config.yaml
model: "self-supervised image encoder"
dataset: "procedural textures in two colours, tilted and lit"
train_examples: 195000
image_size: 32
crop_scale_min: 0.2
horizontal_flip: true
translate: 0.12
color_jitter: 0.4
method: "simclr"
arch: "mlp_mixer"
norm: "layernorm"
norm_position: "post"
activation: "geglu"
mlp_ratio: 4
parallel_block: false
inner_norm: false
drop_path: 0.05
patch_size: [2, 2]
layers: 14
width: 128
projector_hidden: 1024
projector_out: 128
projector_hidden_layers: 1
temperature: 0.1
init: "lecun_normal"
residual_init: "none"
optimizer: "adamw"
lr: 0.0015
beta1: 0.9
beta2: 0.999
eps: 1e-10
ema_decay: 0.99
steps: 8900
batch_size: 128
epochs: 5.8
lr_schedule: "wsd"
decay_fraction: 0.2
final_lr_fraction: 0.01
warmup_steps: 1780
weight_decay: 0.2
Rows from block 2, named by matrix and row number. Rows with one number belong to one neuron. Each number is 500 + 50 x the weight over its row's rms, rounded and kept within 0 to 999. All counts start at 0. Numbers have three digits each. After the name is the row's rms in percent of the matrix's.
# gate: MLP gate (model.blocks.2.mlp.gate.weight, 512x128), inputs 0-127
# fc1: MLP up (model.blocks.2.mlp.fc1.weight, 512x128), inputs 0-127
# fc2: MLP down (model.blocks.2.mlp.fc2.weight, 128x512, transposed), outputs 0-127
gate.87 049:514545466534513452394459463479512512455487557380509550498485478457526450573490536447502549484550426486593537419450550552556519534551433523515463524449507540575553496499500497589519482405500538532564452452484498465558643467495593425538488440559516543399472539581414498427507528509464552513476403521526529534493517503507548490419477542496525442593455461465439580450564493508509407610465
gate.88 092:559530463514506441496562452497567560348547455461520559549506487582595499458477521549573430471532470482540435483608507553525483477505605568460502556491503459543487459582471481531506535547485404503473523496520497483516467519469427487544567549515511555469570478520481503456455470400455442487453443532601480451576467548487462503482505645496466511534402537590483477530467492463513491329519
gate.89 097:548548523509550442549481656618488593485434389610455442498484427497495498560499565574524456519524455559430518454344496433496513512509456422520572508532420495472531484524480563460462441460452445504610473515450560506480507497522531513509496532527500549552454542468443473435483521472417526494433503535489525530450461459474518582521447620492489452556522604520509502498441452518435511546510
gate.90 077:490498472566475525465482462543537583479513452454518502492549356459596507517516585457518496444547447486532446455382476554422446605565489514496507556493467478522562492534530563482481487515444510425457540443418528466548610537496507433537509491640543487522488348530439490569490461575436490472478466478493520350531519515501510543488498542459448414547550433521547484483540466485536483439451
gate.91 084:486491556523512474478483372494573436401593498538524566519485545498511514531400428570496579461514473499486464543398498553534555532544486449577437604504474509481571451605494531508572596540436487551420462585483513527450562520487428507561498543456533554522527483519488476514410508415460511536541515497578465492525463524539505487515508522456529517454530425608475463469492416339514512565521
gate.92 064:527401494521510563504421382460500506518477528497521562619495487458568496516584460545456423458464575466488544452646507526428537488502416511561515554532466538439456518457494542440492476475437533468509445536482488499498563536471502502523484395450553466636524365533482431494574486511419522556487520448400473590540465577509547562556421508432509461464530489450475492528500541504545529563505
gate.93 121:462447557554422519539490552519524495557499493537454436402504418545494497569547483461451443457500531528389478536521468463491502526483451435470534528483424575466454512481381458564494538438482487514604493455504496464527642513480472399473546539564578559397559494535521450550605548560466516483453499445505417467514544483508533427459423538520540500505452551403505444490504484570458427608453
gate.94 065:533513495393500423475499471482500508507528444421503506551468545588439560532431551520425468448452426516512505478474525523507486599497479567481495574535540558546481492443491526586459509435501443472513563526595494496469543500461509530474574525502434561428432415507452523439488470583466500589471372476604522452528499626554477537491537543540475448603541423434580520544464491565407417510480
gate.95 117:432490608560544553451537539496591517488458590545529534525417580480540502493504527442547514470481590409508528542529437443552402606523518580553416586494465478478489522519497514410601498564582436507510554476485517511568519534538535499516522498503379468399537425503446501513480573501470467476483498476479605392526580568474468505516516523476496460515511477435468488538550449548575402460461
gate.96 088:418521590452440489523513583517467465602632439454546465417505588500450510585479444477461478518516543506477434573510471460546527506552559535514441508542416506557438445465490456471459434529475430435469456476470584470450592416495452454596494501470456573502500580500437522578493496520502500584509470570540486522541520444446499449422570518515529603514497534642511482495538419504503543532517
gate.97 099:526507507530478526535541571551503590471489366542526497517458301545550486552567444485484550453486499552411452498504445475448496550504469494449567509488423515485468530557453538514497496533430515526527462501542443429529613592525558543557472480568562517417490464477526453434568436518465474503457488517487432464504503451420488525582445514511466452580592548459493495481378393549466472514527
gate.98 077:482479486520528634403505494447493450536582522401498495485508591456540545666488564487497489469465549570452571512457539448492471478500485479432474465584559503435600498500441455569546540553469473530479503504492451471604518470488433524472535465474459471504543498458493524520431443493465517560481407449503517398442483477560492539616498473449501572501474591449473556510521524509416355482520
gate.99 082:439428529543536506528494469545519408499454465549487443524484465564486464509502402533451506553436476484485486452469531538562582522510439489509551472502507426558537557499480468498610492489446525569561490520499533401515325530506495552516554472461553529485499586496506461522486612530478451493466449405508616517517488588445476447514525421465443470401554476584616458608450422501486465478481
gate.100 110:442488468524605499496504485377511435495514543400476565419505481483538591555441431518392541537515451590537514553563488470469554502439567447586589507508484507541555509480462467486410516597464442500478507477419445534605508469482505543558541513482487542448535494575401513508469445470609504448485464423502500549510503445498397537490504471502497545387475457507548548557541591450536531522559
gate.101 079:454569481566508420468494448481571486524472621526542574535512521433638536503372556500555541451551547534515531574438432506583459517443546448530599446490469535549487466534456454468519446558484506423502440514530418519465501477535539493535537621477499550482491537468451540463514608545538511416582465418462522465537525435521513532438465503438517513574526529396438500430573496474554481518484
gate.102 056:485495361493544502478427469600504515669498490378446508578504470463531505433524456502586526426597456558601540417474526506466482472480489470575463572423457515429522537471463469414496444484511508546486564487416486585495502561519503530506506455495513477501446528502461473476488552487549490461531513495509509563487524550569515473531513533454530373485531514389477559574535555388468438498447
gate.103 118:496520458437487459534488467453505494442485559512454472421554564472542526465527494517529481501419494450565538514701432555463489510452514544523489587457482473471501456485481404491527605510547502543506569408479522528454515469492505493485462515501514509370542503562542574627605530459545460480516573501454484532518510551546482387432535546480524525539403501431485472622547575483528437454465
gate.104 089:460517510477430436610465461501511504415519554460441429611485495481510560465463534508595510449467605489578497505495482553573492515504481455477491409453568518476493505511494393452504515505549501640536487476551520548501401534518520470507539534469543542482484516458538490537465560386392574606489493535551510529585499533456567423528479481534391512524564493604550550539515513404461530459451
gate.105 116:442476509485579555441574535496569479501515533541495507504455543543580521539482531458480548541496552581537459554491492576458527576491491492496437583525477529534471625525457547525497498541538443537488526447477571478598469506548550542495518514566526542419511469500375440508381539539375465445556497412465516369501523519503516449415457519446517452550514399403568524523575450487542440440458
gate.106 073:539438466574595583514488531567509477533496476489527593629375475582402518561510492534456427442520410537467432505543441476442483505527509521458442512560545476548499606511516561434526489476507457553533528450493561563570499507509492512478540430403560390597437540419496475453490501558446448408490526460425547570464451477476525518560457552511460436439529527496470481584464497492494543496519
gate.107 042:455427458484474446490556545579514504479466550473474566512474530604564426528486537476500580494576527530412456538521471466465502530469495450529420475508424459542501470541476489469546434378455415467580459481625521484493507530475617492493450525389527562476485530512395516533498618482487471543596394516551469523479474460460401579514486453511452464539448581571443521552536450464475475480553
gate.108 104:478452504451508463511532543537466576498433450530489479399545532511545505506567438529521548473485525587512487508499463423464486456440531550458500535480586533513442499454452461497492518537525492460596585376490532486576615445504534529548448442581463514293538450570486530529569553515512448540550532600456474354481498465464515503435570550505537507592450570461478469500484502477472510488479
gate.109 108:489504517649532487488480522560537587508455519590479445512490540571506472516440546415571487410548467490431406501426527523397504450505543432584409573523464478583552500526500505462584567469466524526493549532432404505593474444537456509509404432523478381455591531399487481532471575544513515489435498497501499494480499383534567573509487500446528459534512516532427488535503499518520495538527
gate.110 111:492482601560464451487562459568554437573511497511491461539384467507447533496480474491434558503513543477460404449461582496518475521537561525457505530474498534511469465503502506463540502514564616491517442492483474550444553502567475388431525520551539537501408435534435416513514480540419444497569564534517510438492503555460640296457551545445529458470477434509502490553516447515472524553545
gate.111 127:439469489460487504516423449437466508489541537547537509501507541430561400417476514480509501434429551443494430516541443463483523533528463512532574469519410515517467484555506512582502501524510480536518368483458496457506572511495588572666461562490346606420524586510520531506606541413490486542386474554426470529587555551516507498566505517475504487514483538528521482538486478531526501545435
gate.112 128:527555551490439496544472522566552546499584558466445566542426539453593467460483481565555400479514562435560449551486454522604466526454451476525371574560455452490537450534429482517570513501531443532407514457518574445466449642518382472603495457523528534565563523522463497533413493499494481496437483514506445525496502538516487460481473533546458497435538419576484504596491488503528469412494
gate.113 048:443503491605540488547531548486516567412452493539623472507408448503510462501502462425491462519515423467575436458540550439486553536539430526448578494509504619500396471427525478516453507602490489471423518473469428460586449529481516499533505523541506448494515465529512493532582434470614475627493508508449551469528563465521473484543530543454489479524589454584600416525436431489494420495460
gate.114 077:470486511518546570455499514564501491437552477474398557412487402485578490506506461538490547519498499564381520472602510417500477511502414459456523528595491436591528497577484420544503476465443449525458450546477563429489600519464511533487460506658564564627519552567513464442547452514530481459433568479564450488468496459525538490577419516492499523458436549453546488530454559473479442500480
gate.115 096:507514458604482444475480567527570531350587516481437523506507492473513462383471462611505430519498489445422482492552558435546440485401543518531424582574531447486514481536465491482534539490456425423459505477449490472495446549518410495487534520554492531547621544496589432590461539438526504496484570486532474496530495500533545505480509523582476424513474459592489514575434575530475521410571
gate.116 056:472489496582511408514539529471476520505489447577378541530545451507492644489457524548599540420411544499474577625577489450492523431439511484459540564454484449482499473512477409548476518479480523597576486403507469594512508415517536529481500504481472550457541512504511466503436477517397593461517502489513525477477496475522549480409524639476580492512500614446484490489572498515463475523450
gate.117 126:443506494464440551503498493439476516503527596459482488444445469495551484463512446459492530534448467461548565468622456484485513529533530587495485489491529477485531434538514427449595613549503491403516540453530522496510587511509500540559440502494405498384466477503567516545562519444615458465468531501402436510513565544569513453500588504498545516530491567495436395628422502496570379464444
gate.118 146:498478566488443484548520511466581466408535558507485406535565487516498528503525570454582417464543645502526494572525454555464512494493444461476535477428529476432514576506434502528530433457459517613462524403475521479601422525517523487448515502522541475467533529480477455585460556496390546535460468508574572435492519519461549424493437531521407499456552477398565620506506516511483458445405
gate.119 117:625462487575406445545488606477573566496484489470527381540420435521454524508465423608429511525496577432484443532431535419511485463526564490439540497457452524470509528500597515580472436470410500490476551469593496459498511492529467467547522529536519511407510465504455482519463559574376543578450504552500571495483452510494601399454515542574514472485477467546503509525450454539493545527548
gate.120 071:438554536531450541476595499545477529549549501516493442464578593435505493514455442494567342546424570505503513542405503512566572539473543502517472446540452488417479480440495421437487581586459530465495492502470533522471491492475469533538536566623570473461424549451482501599468406528487535506524638441559445449472508460497488406450531511467459530498570506495587489490519568517476555555528
fc1.87 041:499533433519521542532555590556559560501455449472525516477559509410477438457485544512521453407435466499491523494559467521562460490545544545506443519442492482493406499488512452493509507530561433432484570512520466550547503433431530386513422466543383458424527474506489497519460535495553578612441439582573617480490553524611547563547535460566446498637482448487448544509505483450498497471422
fc1.88 094:551431516535549459522452448521460444454440528575489507473541323483479485555435463557516490560496476464423545435614518496504519530486505514375602425486479553470491501471533478483502555527424554485461463512493543494505509489479618569481500525568463438416528396481545484570594493512531581462526581460502538461519577452531537492493517492497420394456542476424567514570420492495536536562512
fc1.89 099:528498493424531556540452577463524483484592515508511429509464457470565503395477475559517544509472530480506472488627503386505478436491518587538481565505450467518480529573425474506563500612526499461556484516426475513597584537493542523595403488458449447453460497531461618485573489342505480510450496488469486522515488489498496450518545461583608550456496576436504472589427540498515526454486
fc1.90 068:555505417443462643475493524515511475590498502424522538465555599471537432461582450571566474542377570456457495558521467513593488549430536483525483562584514509434554485478504480448522431526485570438401519536449526436445430543492457523625502474495520526445438559492460478489515464560564523480485504422545411507462514473528369484541475488538545551499425486508431534486576545516526466484503
fc1.91 080:506458484523609457477549564571514515457385501512445513579400386524508508480507577484482549505422521538455513443396536446485493464483463486439561448581566538483520538473463474490486545589441493495569504545485467463511474544607592591427542511540461442555459368435576480493547422526487427443523568411467479460422507532508483444471528440496504485449529544457571497567467552545481493519525
fc1.92 077:494440463535578604512398486478471534547491488471468515590536375562541439562529511527476481529519455532435552424574551555340507469578461485452540497469566465514534532492525487411523498524468555403494514491488494498555502490491515541425465498446600411563405472414504461526525554515492485384515457480451513581505482515542545532566459456552492423446494582504536527600451570469500473528475
fc1.93 127:506447510519563482503552382494430451555373442407579520491571507440480484535443449487459591557457408529471499454482561511496522534594497632514571434536538490548513516474594582524459503520454537491489518527462420537559508409472597568554478433530480550557502549482533443502527425516537486620508484534507538461496480514488515470500547470346466488510497479558501498443483431473467533576512
fc1.94 055:461538521521482478503459527431458502459428401459624508478560410526469546478486474576412484482467489471507512512504559566451510525557507516435426548519531514562432503495514547533480564544481527536553549557563548515475538496438553504455421402571563455448477420444496411449552440557522521414413464499491520570508542472490526544492532491542444410488601612494546501581499480517478515664453
fc1.95 116:461440553496500568428517535490460477491489564475478555486545458509481471530506486467425506511483554511469459478547434549388670455579516412436430479529563452536534515513452392499508494431510544529476526317443573480548571412536506424414476471553561507452468472463469457561591567527508534487517469484506521460423542440483592427416504497485467513521475568481485512554518476501468480555457
fc1.96 086:489501541480592559501537353560536462433499563508607564599470476493526500378410471481520528490480465545516564409477574493471508501652470535500480523539540542542547564528516559510528543491578536501507484534509473482510471554513490496513443549409558458500467450480464517452562457372528496508505505420446505464552531597499512481532500546446544462551527542456480499469509417385542413418554
fc1.97 099:416449469523495510451472483523434467532488507521549567527580547526472533544452470498491480450502424489476462477410506561514473533552549523510454448539515568504502497409592502415521531494441482434478514498533462464546523491512440559496572597496502545343533474488540520495459536636599486515570551515442434323587509510452502530528458499431525434525464402526490433403487528497442471574498
fc1.98 080:410518463451459462449475502450468493551603488533510455559497590576547508554427530472488466520378493461420572460579449477487538448501484575462503572551589542496502527511537509467557504509538416423516443549488500485580490533426468488559501492391483525497514570469558585535516499481508586469452528458487388620547590468522545466406490532489529595529453481522455487562470597422524504495438
fc1.99 081:609451444514549516573452414548559493485445586446586516450493511448623497412458466415524555457618491460547504510507483460438484451504453459546512547462575517440425511578522494476538503540581556541441441544572472560514610516470532459542412474483548521455560474505470516452586469441563564457504479454468519609505517428483510507534514500409508481562541438454466560476564461457502514564518
fc1.100 105:489418473520415570439479450469451529464408561518510438494509478582399554474530549477443513532493492466505496417484496422469473436554499494464579394453519463495554578560592507461483448502476546486439521478536540537525524489563521411450481577536488451393422476502552489493439589578562528502435503502469578504484537606491607468618565523469460441505530508498446464445553514493513514509374
fc1.101 065:531468479398414495489550578517477509446554433435514506482532504508520535428440502526501542540458442471405509484473532509431333486462484521525404556496511470568489502515518493503490479445437466380487543557593528500541592516477434517466502490535535522487524440527587479511482508528599546481558539471567407564442445518643539506480469560648525440509418469490504520489578525479546457464497
fc1.102 048:425507630540524602490505510447532431546568543462469506530449579480409414380504486465497494482602557395614466503555553500463541506470484469535493490503470526435498473497439478491547565453563491523554515510384567494519553449498464509507511504458407505489475548554450548549488467492533526440555581526394458556501506477573546463519388506441613540508596480468535476424479493490515540455493
fc1.103 124:496452535538397513473496462514531505473503523535438560457527479487467546495537475599568476519550541512476496527535426499497458510471521506490576498568501554505514481480523355525470527466498529542431449509541431475529544479517483464558497554523525494216553504513486601511488537477521471524539540558525523390472587601451442454510506554514520563534533582482487444534508529410460446557521
fc1.104 101:466597437500592515463575558538501496410515486431516560546494397408535508441476523532449446558533430479587548439445546551509602513574522515447529445563423532615572444501511473523397530447577434441512471500472453507413554497497493578566487518445437578565438529495512583478512437433529439445520428487478485454534540459520475508491559413526475457506496557493510465540429548512522452532520
fc1.105 118:532382465488463466462502497496506529553534424461515492394572531495500478517529495504478535542538382592543526474332514526478488418485365480519517460498483499471516525523470597578485537571379517557458545577552479560554513575473562520586433437485509416459601504543526470511412442535544537449502499494552474567491423539560538459467489436533559486442526498528545473513566455477478537477493
fc1.106 075:517576532462500478498506476578578617437483511558583406411518550517534515441447466578582519524524634500470443522326496469512500514474599507508490505510554521471427496454478455461511431607439472479556504529479505512513476414541488543566529562507483516331480496487556524539525492472523477596560522438531473428476519446478487430413551450518524530515503521504465540465521440487524540554518
fc1.107 042:369473497516498592466532430531513463539444549506563564570535478495513550460545510466529420521503484488588491555580497489474593501550511496530593461475575503387483554483485469430482502480586547465407506464450570540553393450525466519593542548458486500594523491460473445523499470424441533510522566472526551517509549542387549539498480560425497488616480486445566545525546509426438555413514
fc1.108 101:535512487491433553549520428549537536479528504539539447403551591468488496491473435497534476553548572467496415592544340507525526527497501517552458505527513460482506444530493440525553512453539497592435491404520463464476589474535446460515497537514532557387484593572473633573456595494473439471573469551509497545514506543468462413502497602463468532433464508510495512617566437503450510464467
fc1.109 112:495559466583575485530472518491555596460488491471507482452521482503397531426375494523525393408473556585571532602474489497513472489515575501525502475552447466542523578487501467453461473468501474513529532492456453661521527505543485559535454500529491431550595511376515479487452548544510458471489432551453371604518514466564494490520477534545405410511519514417523501451484472540560480503556
fc1.110 116:514495434545493434531600587493572563452502539454519433562465496557473520500471569450399505420379473390573499519455531477497478471512499531471430564485514498581506491533492556598549469484540458467556579459574432514477575495524549426520532511559458532460462545491538502502453542527469450523447400454430513520431446562508601451509551384517531543617464473555456526483565490531423474496457
fc1.111 121:484473461541493480561522454508543460493484452394495503504504442586485477541504427475393488505600448549496576474567542624431499454471489470458530461451582492475493454427472493484493543452433546472478661511480454483539497512432478469400470422549714502465588400507539505478504510494563438473594500510553495471445437501509520478481459495503491497489532490499541398500460530451462512509498
fc1.112 121:600512493471418453633565491503491533525396442477560502519423473405540522538488501478521452574510603468502442510475474492586448571493446447538588497571486558503387494368559518539467449510505486523533533417477382480553566581475518415495485463522486490464515432518538516421607451546468485592572551484613500473506482490483483535495474554502482492482536506464460510499492399489518488501550
fc1.113 047:551558370475464472536445525465536507493511547560515519617503433486578540534594517513557451469472538560475389476398506544437481461525429443475482499561431493477503560572562509511465481522485387448470465569544493469538463580521482406531480548521520418628552513534521445524382494469482563447495473533489571568549472448463545503520440527502452554480503472503475507568606516418496548437454
fc1.114 074:553475413558422489531445644454554565647540537502472411454478496405556516547496518510479520458509503364578489462552556480452528521412474476591536542462476475525557459603511583443504492441491539441522561530501519409477437496476550455430438441525502496543478461550473496475554418556468487438482510504407511559497509524533491468501494515506527478596508511459459412476514531531545416526423
fc1.115 112:573432458508477528447471517430484448373503541472465489489499368573501479629479514616578514549504548539413495455485457519505497533483436508478581526495548496498531470557591550478584530458414489484507450416371462351544526495460606612565528550485528508519543475487512496523540571446511492527490410427468502506526545488455487495541525498516507534461495526518478464547409521522481510581514
fc1.116 050:387510513447454482499422572442539534514486512488528433515553500489436522486511562503548442486404526501526474505537519482490432551503450485491501530466567483520491527458518494470462540513523550571472450543446592503550428468499596447438504581478527525374483553511562482564583631461479508471372520553558550368538527558464424503589461514560467551448509476440597493559546551497460551457410
fc1.117 122:525475518537543498443453429510521523527489522548463541454466546519513531532428400561511518523466502512460418475596441474465441523500542504498513504574505530509471553538539391497530482525584512458447489435540446483483512470555480461482530515574541498278545563534405570546487574549480460422547558507505557385515633531463487403428514580439496484500495493491496531545523441502562457578514
fc1.118 143:470533499587600486504536530534515554500524442467576524446464443464553469421489436525388533546602348463551519445432597488411580457552471476507462450594479498562477410520490462530449590547492483438454524584518507501523543439506464528563488478463533542587493529534452538441489420448533495481497410438446477500499496464493479463434562446524591522494464552580519417513424479490512494490561
fc1.119 116:609489473451473464438494437437526547528408504485493410535421553504465482458475495545392586475400534468542492499481547457522436481518506637488443585487538500408492527481490581610557520501561524521510519478520489514478510496523529420579461441450470457487516451519528496507454462449457529502526476517545545589450492543515634418453542478522658612435542483534516469580534508498478535485501
fc1.120 063:464544492499480466589401563618482531512490511541504499526429425584475479538592423399491467456561490502538456498432484570531513557541557477517521536503395457434503484463513514472459508524495481540507444490519512518436596546485445539491500524523490577491463368457580463532515491539619499496464662579480432409540478488499512461440430560454497423580583426492510466464488447483527527501515
fc2.87 039:569511526530438502469499453507507501518540526450503475535520395528579570562528514521450499548565523494462521514574612378530414481490480520436468466446506583409431561510503470587545448477466473568562508484565532426483521516476549538582559519563395571469448466577521568452411462478506642537536480491437617543507477406511452481507463514554512448431492487423454467461508546473545460492514
fc2.88 074:502527509507559499547591650477466530508453474566399422552561476531537456523548536485521412467474497515442462425522538516497530520584483534443495444551468511480445497496600475467496504513443489483520608456451576476532531503399535503483463455464621544580508505470492385500567475389465510546462461599450463426449506493480519527546535459430594513565437564591525558416497506474523501465477
fc2.89 098:479480533531554511448469430525450522467451592449472561496503537462478473479470454597512593465473467560516491490418562548513524572628464503605495603534573577527566554479438596514407568405487486553387511507578498442544516442505491492508571448471472559547558500470423453546423502425465517484433442490491531524410481475483463476531533504504535545521402419544449543510534484483455566532551
fc2.90 066:490570466539553478529483488441502473502596507560389583545428468409495514514438465565471552453467509503542436614435542565398467461468467533543590479480547500507499462569441463490447615394524560501556449466499444540540492421546514530511558465427472476577517533536505527506486475489546430434551559500455573565395518422436413472448531480514529445550484452521505442562485514576566534464511
fc2.91 092:424603490543460479581542552565507456471590568520498508488516504508641442592523561474621466469437509506617462479451475535566431444432531541499447409428517430431492523505533471386506502470472516529464556462517549426381553531478545513469521445523451545558472527482477440505465438449480543483551525588510453502461532455620434504473475476469498533503457450560481539442527479529565473542486
fc2.92 070:429565487545581628514522531538518464416498503490491468454428508407520563501481496564571466509451481457643434496605391524515477517471493502499528431455610504484478559458539482536389474544424421472514530567539522544473467519506405481448597486473391437532569448512438473512456505518507521472523498482516517563515494481537465534573477554532419512442423461549457483509580540427561540453517
fc2.93 128:579545422483512488481476540533598496431557506575489575558451470505492456418401512509542510532548498533458522518465456490448494495468485444505524524540486549572456554544577462513566523522543438485592473632458429555446486551485379388497503555517485445468492502508557551520458500494516494406548518435501441557509528558492576441464508556543581406534588531412437419546473434444503485457414
fc2.94 056:527389472485341514509506494545435495429528528625524492500555601465426538519460575500459479537541464467519529493544523387461570488452453489510553503470462467460480473557525466478533596424484452532583441528393529575493552524478474474501488610452548467524363546571590505532496457474516589513443538506472386469535540563458509549548531500519421508494497553506463561531496487459509451501504
fc2.95 118:524455500496424568551532493472432549525510551488542491495507541545601468631530504471434504566576517491522456567587447451504488412489468500516540396450504380374537462507449542548544467515412470488452553547545503494514532440520468509508517566504483398529485487401517516446497497450509494501460533575544450485551407514527488518555480424510515531421543465356392519487594520556552517494558
fc2.96 070:523474545481460466450395305529601573452472512493541507473515476581511492504516548446430543501516488500506536598563542505426545464443547489495612492449512505455422518506381521536492589587549505520470473515501503578540480480589508499516431509547412508392440502504486561470491442490514529503417519465502560549529514488467568512457421491497517527532577506482497476586500553582568498397461
fc2.97 096:620514539458343442548492500560495468485603483559539494482482520505512541495546545438485452488499494396541477484504442448489530497391528555451486519521458410481510469589559461404587460455585574547552432522478550488416485513515415546430494508556618382513417485563493535467557473563527547540537578478428484442551544501531510517458498523547444520520556490499450519459493455490494417476495
fc2.98 088:527499532476557568526417539591515533485525476422540569485495490612512432458568454467525475458572569539437466495541556480508410446545556556499458465548419472466484545457455543466460432519409540538393654451507488452484491556402497523418438519607487579542438548484467556511504535489568500466457554477516501430488503500452487497490539566480587495474544538518486568508483373522417480456492
fc2.99 075:523507420457497556576541548465373529468465428529437592574473504563461547554464455462496467572442547408539481463551472529467484544582482471492466488501531445610581432625489525442465491461481477457488454476506527632494567404555462393510594477460478458527503530493489564519472512480562470503440462527467500532413536471523485459459548512483544501475547574589473547503518512528521557447377
fc2.100 101:475495479468530463592454576432492423534470492457487511436512551498459491489436548482462508433493502467493503537528469554454598528521546499385494460511536494563464405463394449512444590618407563529501603450452505482521530421483446450534573543465579478548445445435465492499587478523441514514552474528466568594474492452525480419343504466509581565526590486481513514553508566521492482503526
fc2.101 062:494457627582545538487559557433542483436449548474497425489576531468497472533523436575568536422445439578495527515587498452608434469427497503507498492456543490511559552319450511462483508551403457527496506421511553532549485536411498532539501537516472529497535488528518427509467444440527567559465486458604629429415506470437485532475532481482507469550431524492537451509529523475482449483536
fc2.102 043:512405594577441491526604500476638537427496553567577450351515499442452413517468508469485547517577510571513452562490532440553527577456557477559518534496542570464394479506549536505486514462547534531546504486458477497490546461525498448450493460522582541474568435373374457522481430498390439531499466541519485505509550480480523496463420579467447500471554475473536503481518446506509519500494
fc2.103 145:469560549517499531576559492479480471513517460486503482517558506565590488488454561523464503398459509475623464561370578531499557398519587406447456535518535431512500441516508532537487435531496543448460547439451592536531482631442553563561455508463527591594488458399437437523523486493498531539514446526495486492561451458519548487434487519439510470436453443568477429424558467514480474478569
fc2.104 100:563488515504445488558502563467524441487491611480573464527497594391544428560513481509590551510496513434552402531523506430585553525482430506610562506558442547431398547424591513420657402444508461490512497528485555425513475574474489506541517488424506493584508508443570480524538507508501486534471512536481496529494391480443530458480516509500498454509516464510472481485532462405425436500447
fc2.105 116:606451547466532432481467521548625498504449409509519415474473465496501487486552540548525444493502428468504506495487473498537518582496523498561575514511444451504414607454592480482526481433516556502548512390454540473525500541457505477482456494417593542456485468546510359512637501592485523539508539495516488470518470483468473556472553539493413572517350555570458521488548463395476518524474
fc2.106 065:543490535422502358447424555540528508448491529478474526538456442547551501467482527542493517449513528515486540428406552503563493517552453497521483559530488598521524474509510483418571593508553527574466506473489559495557601489484456488662490443532499603476476472536535506551456473481519475512502451469501539379519527542490489437314546476463594458559583489513473539500495443422455455498524
fc2.107 030:463502446493568509487408491524532486476457448563502493483519490430516517381523555533460510461506503436537514511575438551462483480505570489546447472531462445522471521529536443569549473562460493597538593622580477610482474510594474520458484557434450306481468538499512597471532593510551507542561544596514511517447393476543526540524490477507506435459515518537418478490432530424514531495535
fc2.108 108:433516541497528571563638562436493473508513502533487434508508501483576491576540568506542448527550476393597459508444490421518525415465457448411461492470511449444485416537529534489504466563452506408530552467534574519477413531465583550495509481466523442647513486396464453510520415510467518574502443505454522558469448433562489544571548470473562596465439464518471479458450523528540498480577
fc2.109 109:465509415503582552438510535550520455426506568515522525481480517434619486528558506449471525472531526500566521413519437578472558545621431488502446461520434526476541486580472585504484461565396545571517599475473493452555509487512498569587437491537440404458570567535458467507534436535472520534468382482508532461507526514444543496496474527466535518500555444509426549434522423367539485421487
fc2.110 105:539559539455409591444594540593423576506527493584432448495481487512491473466434496433558419502586532447503427509528436475506515512529469558522617418545400506387486459492579483485486562508496502494444512529541514574480451561568476496538473440485546455506467551464483538477544448516564503557445590529499443483478577528465473517542503550411458440464560517436516451493430425616440493531460
fc2.111 120:444506405494429506538595473526492552415489516478519436475523573449528498463490454519399482456494535480514470490510410477488507520464502482478397535452565424507588442459490529517499434601632534424538491507487493484481482499477379442486445523442653467506528510521602435526561503486644491541567562472479488556499495587613529462498546480511419571504465450504500459499517541472526468513456
fc2.112 127:443544510431471433455480477498395535513498503499480593591584515537504486473441483407493515454425458463465522473546476530487539507529624632435384532451447490513536473633438623468472588488543559481432454405509521459437520478538564587446489463511567574550441491509457493539497483498503468536505578600443552490455546501504495511503483470532449509517513464539519505475419541492466539404518
fc2.113 036:494571515546539532575510482522471489441415608511525628445506590509536491536468600466508482461474526512489553430561455502559487574541489487461445560548548458574535509520525485463440421452428461536464596486526513464470481491519607570435590394516414516482537470429466476509487581491445537572356536424438496438400523451513509532476506469484475538566474560495517539463462470459539508487428
fc2.114 074:489534449547552583510547510505464531558539486518475525583466484487523496471464454508443489504451497545543465585495492459439512481584439491524456479470521463501533462413385610547457465500485516470568543460481475602591533457516451462504545467450517479481537573446420553543489599543536494486565423435512471555510468506410513506585557479535461530452374416431375367492482525549539554523583
fc2.115 100:501546520385517442543435530493512481552474578461590375485448495527575459597521555405464518473577468469538478531514498506548508539511549556531510487443534540414410556518534540566508532453595478574512495458536568465537582521491533532464442449530482518507464433429468499498579520427510561540481516536415468507472506467440502568531536485410529530549433485500342549398459494450514431567538
fc2.116 048:461451557558552464439485408465414513510491408465566566437565528545592554497485496556458563568530463461537511463451602424472552469522474476548430559549538403543565485545466498540508516452468543466450573441506494543551487478528467470461496497513424601526463496553421513453525543494544567486442459551411532526455520441533512510452476480462516553498480460502576439573502403587575419482636
fc2.117 142:480548497484500487598647539489478476471569495507450452533548467498590525461530471510493475503479494522555466553410490603520563388523535486442453432437533495487456468491492573542466402542444580464543478487493493530500483577501582595625483520455506533539482462442461460522502485460486532539543467548640476489609462492547478482454474459516479460354467492475501441406563491426431531514534
fc2.118 152:519477509481454548501537548506488399451518557528529519548571614499475470531508453457541542398507507478447443529488436550566533480496507551524441504500514608462481518451542544412532408482520540546524446493419468476480510493451493567569468555489480532430547465461551488538589630554446598602496540529572465452497479504484547488466547514533421460473558504476446431481487394399351488546445
fc2.119 105:473484497552503540440505535513507452513593525510499591522491439522515540426507482440508532505518461476535432490423526483428501514538477486564600522570447515501625482595564512497569537498544507432481427514533443534472529531504507524513419533491393607475430491510519541523443525512620471481440499429511490424539555498565367520629476519449376402504475481535491407513422528494475433474460
fc2.120 052:470549479416572475468511517445507476487519504372508480434434516500538584592504425541497623459611488467526469544413506509535490492449509526458423502421522559515528486601541450588490500475593511467666495424564463449595495433487474430503521548485485450513536443576489543506440537551496548497577464544395544581478539465509449488493559472458490515519496471527441534477537495462453473556556